Weights of a small spectrogram enhancement model.
Data: trained on simulated sounds of rotating machines with and without faults, 39062 training examples, 33.8 epochs.
Rows from block 10, named by matrix and row number. Each number is 128 + 32 x the weight over its row's rms, rounded and kept within 0 to 255. All counts start at 0. Numbers have three digits each. After the name is the row's rms in percent of the matrix's.
# convs0: first 3x3 conv (model.decb.1.0.convs.0.weight, 64x128x3x3), inputs 96-127, a 3x3 kernel for each
convs0.6 093:137089092130156130158101163115086081160151161142106102083143169172141131121133080107156187116145107134152150154112056050131133160185205098146171122152167130167120142135145132098191182130105131087092165202111092093149111143078103176233137167160118127112182144152157116124033117054119095120054102109092159115063164153163074203062116113080150182120132118143081093184141144080132113080161109134072138144114074093119143132121159125198131194079144140111111143118142153096000125073169159171177103181143178180126137143137178148098193139179149174132095127073020122194171113148162106179114083126156172078159160137140136186087128160144136126212075124090153096141171185132093086178165177142149139123136144089145111085110176125088119200153085138160114095080152157098193125131081107142093159169163081131112137127128113097153158139015078069126182139130172118144159134132141117142
convs0.7 106:160126081130115141108104119187047071129067107163118156089147105153121058116132057131182098114119053111073105098127108167115069106092095102138111119185102149040067060134128106151079170151127111143111142137134151124124163138164174167145192041157096136108093139128065167084114120145066118120148136170070050130107163133131116181146066111143177145169151177094093137135096131159121100130140154129158193119144133124143142097167118171121127071215118116090126210175108119118074112172158092123132099140172185130112076159119124093090074075119087101069169077114221245139116132093154100081147133157113165198107080087122182143145087103111102128144131098167149221116082096117100178105117133161150141143106169128116133180107123097169122160152080162082110101118085125127126177073098054155098114141177114073129119092080154153141144130197080163067153116071119102121099180042134110131
convs0.8 102:133152107128116106159141133210071130151068109162125136179123088122124095138079098105185226127172186111172091112105107166163115100119115138079103141127182128087120209172083119136163158089120132070133145120114117096091138096214076137145092087144155243111153180148146220160061171138103113113099147133120238055111189112091164104163166145096129129130128102165115130143158132113083100133170108128195201139168046172126104145136132123099084167060161103104132135161092122214091126150130097141134108125100140145130095179120140086094134134164129111071126080040076155154139085087042083143104104132104179092118165070117113151093097131115128074134158161083117095096076130122093073104069115101004148084123060122110110109185157107098139106122105064000146094000096140032128159147124172127141116177178192115135146116119131156126082125066094133077118153126089103061157127094119121157
convs0.9 111:131100131115152106130125136142113096091126113137125126046146192078149151143111132099197131165153086160101135134101125120154082132118142163102088144123111211119092112107139103106151118152158160137137085131111137100104132125091126138133173126124130097148164089146134158121159151148118164123140128086120096108153094149132098130127130116128116111124136118131091122142096109151084088104146099113124146134084122150118160101115174160078133080117177115114125113141148118131125172133126136133131115122139099131111092113145156135129157153133133139111129175110079127206109157237146120116122093069133106154144131085093118130131164134135142133121141133114099100149135126141111114132145110101139121122110121091155138132108113102134110147141084171079156166109124127183108136132107162134155145119134129102126112132088184093127103144132148081173124101126150151148129133112136142137
convs0.10 083:186105088195149116116179150155155119176140073120118186156109141061116042141114108108119072211117191116125124121100065111176090105105178097160071131147135195056142148132071128109116122141087109105102064123138128053086081165132123132123119193171101036117191123115113217106116148157189149089105139118175058234116146062067163097184120154097113117086158087098152155138160133185118101151138074142151180075082063102160103092152119173073162109077143142121109164157138133082118192160190135145158073131133074130042120154124115105108149189148159125109176053115120139127090188125247186096107096080124141240106072157191130128108074095104098132137140149084192199139101107135149166082118123163144165122123081087128131134108130085142109107116170102139157081126128104091170120048177167133073087177130109148147131152110144150154116085103094131133137158135071130076099108122150134139
convs0.11 091:125127171151157112150143086122144127129111126100144069144113159121128115055066094156099179068170111117124153089094071109127162094167126120111085177120083098104136147121191138185073141086111128115139178139187107143149085142117085098129150102143074119228141146101159144142141192106123152131115148161086232040125091153053033212160105148125165126140136135190040107137140096082146102117082128156100180080084089170000127126097168125111074204253075111140096126029212063186138070157116132093140149110133141097084152084161149079079148144121120104165093198000148144084087023154077118177078117112130131085040104166139143170147098151152151131061164140058127126178153181105133108106211161000104244173149132179159086122154171176124085098108158126255000085144132116069158060170133118098170165113155128059139093138125118142124139148142075102134122128099112168207095169117119141083
convs0.12 070:155113091096096113188134206115099126093146139188131152092117144113147110148128120154139138103058130200153087135096107163151122078118110151153120070090146134136155191144095088068122164116198115132134168144109146146140117173112103091133111147155083112147145078072128150136085150094159152084130072088064148100092104155124130153148098125100124094141145110172142188152137153119130107137155211177118176115101130134123115145135114089179188122146113143126114111071098071092124117095077215059100142160100123114083147187130195145101146122163111145051103164104175157155095104201163127088138119126173121127143169203095130124106126141130102134078146115112103103160150080121098127134125112093151055194118134132082191161103126121113150117112115147157146118115109115118110156120106078094114141118075116191155173139076153091121115098128143083087099166102128105137172108169120130176
convs0.13 112:061115115136141121138106049148083098137172153124151049176137186110076033088147071110150123118148090068107104071090130208124133121183145135111071095117108129128170132158138084087130156135172154164051144138132129117164088104150127161142110127125113110111114100144116081134129132092147146215082093140115006229190041181089118162142101157177140072155151131144185149094113163059141064168124228119085100124138115140138199151145068150162144112037104139119127136141109170154157096096139174144145163107057132126188091119123146166131138126165105135131159064255111072085110110160136213128174193095118094117151123168182109080171126168074048126106086111118091156090120110146109164092114123137155148107104141131165133192139094180065121152028101133027183077179163037082115056119196142146255169147134162174143103140184098127041124218166111086122118078056131148081155124157094097065
convs0.14 090:112152148118134157135124102150032065146142124124136147161125166156132177148172122133203118163164115105123113169144081175140167114096105177149173085162144162145119147073107017128171144127069162123116104152092138140161118113115146111133139078114200147153139116200108100153128124116164099164116140141157108106174133121139097157088125200117110201083112162083118105021086113197092137112118159111135124132125039061116175142133146164111110002103146123138177124147075133184099084084217177153136167100141115122151121110156152128144081097143142091114118122190137117182116122085157077057204096076129136140090031031145119114154132116178173121046136102134142155150161147138209154124167171160106081155130216084152190117071075146112129098101088043150163147166084086187090132179115090123141120175151103111112056069146118154183190148060125117211107153100086074105058130076134108123
convs0.15 098:190123147112115163099167130075137144091082156113156168138193165155201110123122118145162052102099095087095163182139161092136123110109097088142149149120105074063167099156119225212146142168036108147155146168180135143126135159145091106101046147069093150116131075158180166104100148134110123150081146144093078150107106114178198092175115136134119180156123127116169173157131216127114144196211116240176156118076125164160076148101182180052116190180152158133084085145061086120174135127113111096029117125109098127144176198141106141187159070091149148068172111178160115074112197058145138139087119157131172101079123095153158134219150066123141153121075129149150114136152120113078150104083111166131092125097133144217094128127235138125145128158159146105092128084137097168165165140118093101102089157097102116090134160067132123162169109098135183103165172135139143107184173068051059146
convs0.16 126:122144062087127079086127114110137172136091126122151137126132125137121144090124177218049094165039107193100133147044127154119148126144123130102117170044148136088123112220095175114079104124112169045175113131132098127101178144149121146119114140098098159094144154111153129086169105147169161118159161043207255031147195040207114038096119110147160149102214095132099133126077166132069181131216155115164148093141105121076143092075129129119139155137105123109121123127126064201053109158078137141091113071147152119135097149179109059254139133175119115186162179048145197080182098117152014172181154195115162155099200098120139097130119160168196108115135107163132089216105063171145113197174095139062134152136135154141126045107246059147162081170103179125049170116094165111115123091108128143098115154122170039128140087151121083130094105094139171130132158145116108136130073123106128126
convs0.17 092:099162203142170144168103108171140094142162098101165192108101136162176089069073130099066081103116104105098119070147134109072143174162156124106118106112107120146117164112142113120131121089117126185081089072151200141210052140109114122138092059176152149098149110160133093160140119145068126149138155118135132118155117114189067077133122096132133110119083096165100135152082096180155050125112200186185170186255069106111130151148091199202066146077088150144132120132181166139176122109134102155104149135109079154154130090165190124136077154160080101176060154080229133137169060071076190165126161121143136119104130034132156128173069084139133143104111066097087100114159173098122118130118155020255154101122167183010180179098122129158118094201122065204143151158099215041134131195026115164112124036209082140106052096126092102120141140072117083193118127182142146101069079130102132157
convs0.18 086:171136104114107141195121088160140144118136125106147091160114144088124051062091158139173174074108065058142106103113075185191205150120108213165142073119083102133114133089098132140134110128102121119093102163145129102166144125160003095103164145114137112127080146085136112175175158171117128155130153140177104118087151203132111132098140108148117175157122158077121135166128159056097082156142203075194089148119080061127189235172174097131081177134113094133109039143091127111061188199154151063148119148128094125108099109108090178081134071131135122129107158085029201073193070139088097166169161129164129134168175152123124093134130160077099118171159105113100085179135130099097090116122115077108088106128123163094151099100113131158131096148110118130127180110155123107165174052060200116080118106234103089041183171177109125134146108110072181118205141167136081137145174153073073116
convs0.19 113:153152148102109077113111082082157126106163125190127144104132025171164142094080118132073205125117174133151119160110152160142133122138139060184092139150163125134141143082158129118065098105118078144104130125139160100162120120062133113084109107102190137117155155080088146097140072120140094171134132079075077162100140098128170152125133118146142177109117119040255179115194180161119159079066059189234166117137125056174105099136141161114131033151205111164174117116114150140121184177201106142088170120119120146150159147163113151150092085124122122076094110192202191151073118097107132159159137132163139115120140063192148151067099117107165140142164152145078123125131144108117115112137113255000041129078068057190132172153105078135147176166112201040057176107067080112185110202000097200100119115167093121120145151154105126115042127160138123155143088099145095126090106147130126131
convs0.20 110:147152135120117183087140152116155111129176178085107167122141134065118096110104129150152194135147160148140161084100115122165106127126156109167139077109119131097110128117191102089255187154066071151204109077092089131129143117105160147163143092195120063119079088177140118139169088040117147116087133170114126138155105112056149128170098127115140144153107164153160148139108133137115171136112147107131100147128016084161105113110156220100113084109175139098106112122084112019160109143166122164119103137133117095110084137171146105178075121128135090163124150211180140147148099166162125106119102128112077112130151142165123096093123185132127169078106179110084064106101181079117179190120140153125111105103170045145194203135045124129113143173140095138177180123038129101172134096116097130125197157095048101120093120151155116127179110124015165230106086087083141238131127182175131147
convs0.21 081:214111130098135130143101103164171174186095079133178107131143106155110128141141117110075128094119159113094170122123099175143161093128093138180138143072072147146127180151164074085069116124173158176182097162131091103072098142136135097107123180146096131083125128145038136120096115110113185116177082159160125140160106062195151107163110146182137196178134109111115158078121100145160124094115116193111190102101177086162163080109079144137135097177111059138092170103185153133108200152172098115143192126129063082095139145165091156155099073099072143174052125152213128182159091107093128153140131167074130167152125186141080084198128079119124120115095105152130139098086088065111109123148161083101087124116156087190110162094162059175074141136124119162136125117128101191104166146088158105180118136146164178208095093085152136151068143070115139118138102141151122116131104093117127133
convs0.22 096:090100111212111163168146166139112113098141090143183091158138061053073064141116163092112197128120103109144146113113085105127168083085066130153088124130114099091157176157146113137112127124129101130116133134132122125051110104110115145165125147129074006177127057164144180170129143064145151135146138119095070096124151104098171084131135190160145086160137096150148197111113129117083083102066147127148085109157147132128129126128140135147117114148053170102136105127140075081084149153088138148109086098142125170120155134121102140142125115036136098076153213031121136130145220155124115206135147134105130139140115155117063127129151114093140073147143102139094182101117018144159153127084098119025097051151108078157153101175145158130130160139130197217009086226084056181154076023226141095190127110125132093109198204140132145169040118104087075022150127124160161125129120096097080147
convs0.23 126:102074122137098141104112121134000073121059107093173116151128112119113131134141172127177155122174161105189143121113095120119120138146122080147078093133085126134107130186144129097097140146172175088136125166135118113084181030196144159125095208123076104127135127153114174129076225128113143134107120122102131192102112147142114137134141141153146136133151119164158150117135130129119141096173136105102094162127113135253084150129153125095154046108129138148122166145097027131135137136136149124115129156161091136139122127104115136119091123133138111164135107126105154166122146121127103104082112101106121107087000133149109161103179110072076156112079105096134112155093125143138126131116142182000137105117104095194151116165102085115105123124167255068223177147165059196092094000117087029096107181088203132106125146108116127127093177110126141159116138134125216110104131115130139122
convs0.24 103:130144148141092135166115119111106141209152119134155079120085087073166121130118130095062138100189134121169060141192177057077160196119162153152132124144142101133114138087178170137167145126059131122157154131148124119170151155154104158171098202149103144129143125148088145124096122117089104119089139076107102144044098088080155105120159175054127112139092127096150107118157091177100128127122116108130061188117025125136091168139147164028171075078147101109137045238092105059110156102117162138042150152151154117162093144120075106103104114127143124122157173087126142164133151134129112121097155105088095125173138126158150069142097089148122140150105101135126109160127105097113112136139151069135146148153142108116164129118169101127111139089112074145126092115061064095255140131149211136148090140105089123150175154127145106068048095030126096219087137132153124147172122150136115145
convs0.25 123:153107110119111131128122094173135151133138148094097138170120112122124134212089048150146101143113140095117124115124129129122173149109118154105138209102102108110141112136194188136106112066039127143181153136127133113160120107108100120150101089126100108131131166136145104124153124108118116140134147159136142122108120131139072151161128120119062132153143156135111150095131117163119159125098216163138165118110137160113096153163091115141116134124154098145120150069097132127104148125146130103129143134115192116115126116126085103122133123131104125164104126092055111191145088100160081144119131130141086080125153129116143156080106150151121141152168054121167082126132116144120119087120113127156143101142163111083147110105156093146192195136118188109099105140144105130137130102116174158123095128135151118161150153130090143122066113152117142180132119070072116160196140066128115158
convs0.26 147:039124186230148096165111120094118109184157095050121192176134084068122164139131115067127175172112087139122104127100123151148124141118117121105109155106104172093120179121098071158181137133144158132094117114188153134089090106163232135061134148151159106117118099162093156150154110150174081097120152174128086154110155146086142139075135102166105152155091098122143129084123165179103145142150113075096155159092141136128108049099183194104119100093162080134146138155119158101078011127163207150106161122147182146075104104175155108094154126080101130102223109045126124212106150138135145122207098106110137133189108077096150173157105106147114100142131080125114106107096153152143086116109117099146119089144169144119120252139046062097162078090205139136102155127112089123150123157152126082094149153120186127079101108150123131138255109022025122191092143137165120117062112144128134142
convs0.27 109:075183060152153105120092109129153222139108121127090116125178125100119119071106143178073181184161126069197172182140154130138130092106135133138146128169098107147139093143175094138087147056076130165093125131173116149129183159109131086061099102103068141140117178121085074082110086112128080105134105063106154243123148200182097071157191096120106111112111135134230085111152100118078074139180116137099114153137103145142159153145153165143141179116148144150145099140144146183154072106142206152156137109106125155169132144149145109128113150159107105127051138255104197187193037035080063097091092092165143101108147096099195156200101062161131131059083072164107158149136085151136149090107113097142141118125100107049092172085133014072121121185044203000109120134107064140170101227000085151095148108129123115160107131121186150104181133206056130094138085136073107127112128065149107138
convs0.28 092:227150157105128080091059083098070072099137132166140141203076134141126137155138125170177172136122143181087160131158074083119129108161130083123113101116120148169166141093110132165074170163083110132093130113118078093069068175081148135131177103182124095094096074131166138147101105048133089108125093214099136210128182154123142125149088126137115144116133127083165110144102082149170176171136157102137155138199113171105180095109077126168139087114127104152089171080117129128086155159157057169106087150081083135065155077136151115126106142121144098140074181178140121064133128195136127088117142144139143213140150204081075085137117070126167144112130127149112143070138198139142132127109136115113080099173096132132187129091073065126195111125155078242185174125137202022148129189140185138204169112161129155110150131149145120165208144132100136094158136137158149106119101138113096113